config.yaml
momentum: 0.85
final_lr_fraction: 0.1
warmup_steps: 160
Rows from block 2 of a small image classifier, named by matrix and row number. Rows with one number belong to one channel. Each number is 500 + 50 x the weight over its row's rms, rounded and kept within 0 to 999. All counts start at 0. Numbers have three digits each.
After each channel's rows are labels from the 100 images, of 14848, where the channel reaches its highest value: "responds to" is what is common among them; "peak at" is the part of the image that holds the peak. Only what is clearly more common there than usual is listed. The data: pen-drawn characters of a made-up script with 800 signs.
# p10: first pointwise conv (model.blocks.2.p1.0.weight, 160x160x1x1), inputs 80-119
# p20: second pointwise conv (model.blocks.2.p2.0.weight, 160x160x1x1, transposed), outputs 80-119

p10.65:492543481548478542573479545475467548525512501525372451500511600524497522539486516497421475529489497564493636472570411524
p20.65:522507607560542474542504528524503452515482382467534409494516517358422503519507566453575541431477488511354503525520419469
responds to: thick pen
peak at: centre

p10.84:410492477472593553537522455507533448459517519479522470512436535432430527369476484494660480528474579496477450478506457549
p20.84:495447489471429561491512443559550673529472425488471484505505548467560517498540545583517528455506538489429499499452486532
responds to: thick pen
peak at: centre

p10.102:547489502501495504474467552536480538536516586475437451571465591488455517560460496480434498474493475471445434501595478471
p20.102:545417454535589485595560590502480462578489494457547519547521431480487434430413473424535605521545442529436474541423537501
responds to: thick pen
peak at: centre

p10.72:553417519474493482475468506557406524500453506461513432476467532412380427453536478547569426469496533483564578527493466498
p20.72:468534498557448571485545488604448519525551563517516472525603479480489592519477575559613501579510455539500456516620480468
responds to: thick pen
peak at: centre

p10.70:469470535473451400453463497467469574449438545510541511513484470439443529467519504523455571521506474522454478525457529483
p20.70:502545524457574567514509514518476488430487501466585527507512549503513519472561558453506548547556494474413530473510497386
responds to: dark on light
peak at: bottom centre; centre

p10.135:470464396517526605527515484479525573507447538522465452568452475481503454456451535499505318514394480435492450540405518522
p20.135:560489493497526550486467473410460472597502320501478494441479455527549490430508498520491387436518547555513460483536479508
responds to: dark on light
peak at: middle left

p10.147:554487433480464526514475500518508548498585556480505508533523498458476355448491497479516455492453449533522569523485487547
p20.147:550538465534497495462483564385449552506454549533580498497510572475528561410533494416558586405513485515422605480431529538
responds to: thick pen
peak at: bottom right; bottom centre

p10.75:513422488600493470566555547432446447490515483430513462378520495585502491379452405577522505460522447446413515427488473469
p20.75:456558499447504512539521495483482567399462622496528453448519446522450447491471544580554552538528468494544459507430600479
responds to: thick pen
peak at: centre

p10.9:497476425481503434517488461507540388507522496431550455521441414555558458396567522467454551489529561450504437555377463424
p20.9:456570420475525396580462488446416503500593488399460521455448436504468512484554462476521528488435395407512547528492515488
responds to: thick pen
peak at: top left

p10.76:538425426432475458574471389461479583428455557405559533520484449505521418398409440441564453549459508497464491484498477524
p20.76:542515430493542446490463433593473465492533487529445551474495471490457524490502563495449479507489567573457467511529497508
responds to: dark on light
peak at: middle left; centre

p10.2:522518440460468501444486548442510621462509451472466445498477544524434502662470475490477493416535571566561538434581548548
p20.2:490467496581532514455512447551465577548495538490422494494456485549502454516549481601565423512488405521456456490548530580
responds to: dark on light; thick pen
peak at: bottom centre

p10.155:521494525537602487500553542508452537381513447428408527444497512598524520536497560591564547433466546511400499529548521460
p20.155:557509490539516483571448476620499415532483443431462487482535539490517512493553501486459539516480578515422452550466498484
responds to: thick pen
peak at: centre

p10.20:468439514509550444454460544468539428502554468457494512590562546434491434495567507513544417493505438556555534462471526522
p20.20:514499549350527451471488524466490465517516534421491536485583425468540528448467534441510451534500610448555532497566520493
responds to: thick pen
peak at: middle right

p10.158:452461569655532487507546538528532474414585488406520449549443444518495558512482461513699526581451540463486512503534465524
p20.158:502452399425601495462411573560416511621510541446431509566424515392442470479449582507482486505579496542540504489497482514
responds to: thick pen; four strokes
peak at: centre

p10.54:486476403390544495546539443574544498578443543503481483512421548488522531513470427541551454592530567457514435422483537474
p20.54:509598535475526474417501482559454456510519447521500466604518447511528416536498475532483365438430502472514480540550527531
responds to: dark on light
peak at: centre

p10.138:499431497529538453520562458472495562532469591503540522516473531445569498467477443497587490492528596455430507468502394560
p20.138:475521413528568439437496472450501526506424442482517604501476561520483535490598440516481526517511450446448534502620502452
responds to: dark on light
peak at: middle left; centre

p10.80:538506418542568493536459519467463533559531498454557437607461514462502553448446568471578455487426447540465499482502476593
p20.80:500541472500492541542480581572584443548520368542440593507424456539568540534495419482511563470402429486556520543536408559
responds to: thick pen
peak at: centre

p10.113:483452471511465551570487504423436432551504555587580525432550473638418546433610538457511497494538483548491508465395515490
p20.113:492459529599443371426481429507569558459483550479400489383539538518566516487466450486504492534504425407494642546533526487
responds to: thick pen
peak at: middle left

p10.21:523566568534559519554477490459414477398512461502474551485542595383529550533423528464534591460494498509494458433522555468
p20.21:483550487568504526474496498475435474444609459496490541496506630539582532577545509582433561458620481443461511474446488431
responds to: thick pen
peak at: middle left

p10.103:464436500547520566461576425490495436486455445533558489450419563564528420419492410585535521434555492462535508472532438527
p20.103:521459413476541559433478496514467538554525468398454474480532450540513512496498484553588458518540423505590521549475421423
responds to: thick pen
peak at: centre

p10.97:460604447484555490522501436482464502624523474444464481433484514428496494593413534529395496462475445418500446529481522447
p20.97:548564527464488560500502429528510411533401453595468462473435508492513485551540468538460476500516479416484554457571471461
responds to: thick pen
peak at: middle right

p10.130:520544482469412422536483409535455529481548638391547495500470529479508442405442521525526533488483578534512628539473545445
p20.130:473411449544527510462510516455446429519400521567425524543586468546489509484483483549526568568572476502517443406517535535
responds to: thick pen
peak at: top left

p10.69:555484522425472474599463516510452448509480601624509597482506410604468394554546449518453454545390527484505387467524484477
p20.69:535521556584469423490507469559584591476559516453480438570503523516552501536507491503436379550461457479441657465472554472
responds to: dark on light
peak at: centre; middle left

p10.146:521551510551506531505420595482434495422601431454493434560462500459438501514484496530565456411520553473470580507481481460
p20.146:542611535540481425431480448511688519508490523572494433413428460447491440491541480493489526403488500524577486432523440457
responds to: thick pen
peak at: top centre

p10.15:496441512563473595525504492516495517563483463416472446445452542480509509484465574446550553465496497456497460532465502468
p20.15:453491545513478477469491510493537532476487531422508440476470589444472488488474393405451418570544378473463403524475479432
responds to: dark on light
peak at: bottom centre

p10.46:573518493570409501422468541464492586503522483491528481497468473505526470538497566554609422442528582466582498522557475510
p20.46:530553546491533447575480545519432509376529523514544554449583543466468488607530514573503508553573492518539568558493568471
responds to: thick pen
peak at: centre

p10.96:511533478512508414507503542499518516589438443480550532542446505505522436509504548500440526403549538495548488412479541506
p20.96:570484577525498504472458458419521470435495400495469510513525484539425512477524458479456492510482494450485590481518420458
responds to: thick pen
peak at: bottom centre

p10.78:539475457452489613437460547531535426461540537447370491426552567431522431512552486441496457497482426424505596485520519511
p20.78:501426507577478478508506551470508511423532556574492550394519528455580487516488497531403454504537536556551552489512470579
responds to: thick pen
peak at: bottom right; middle right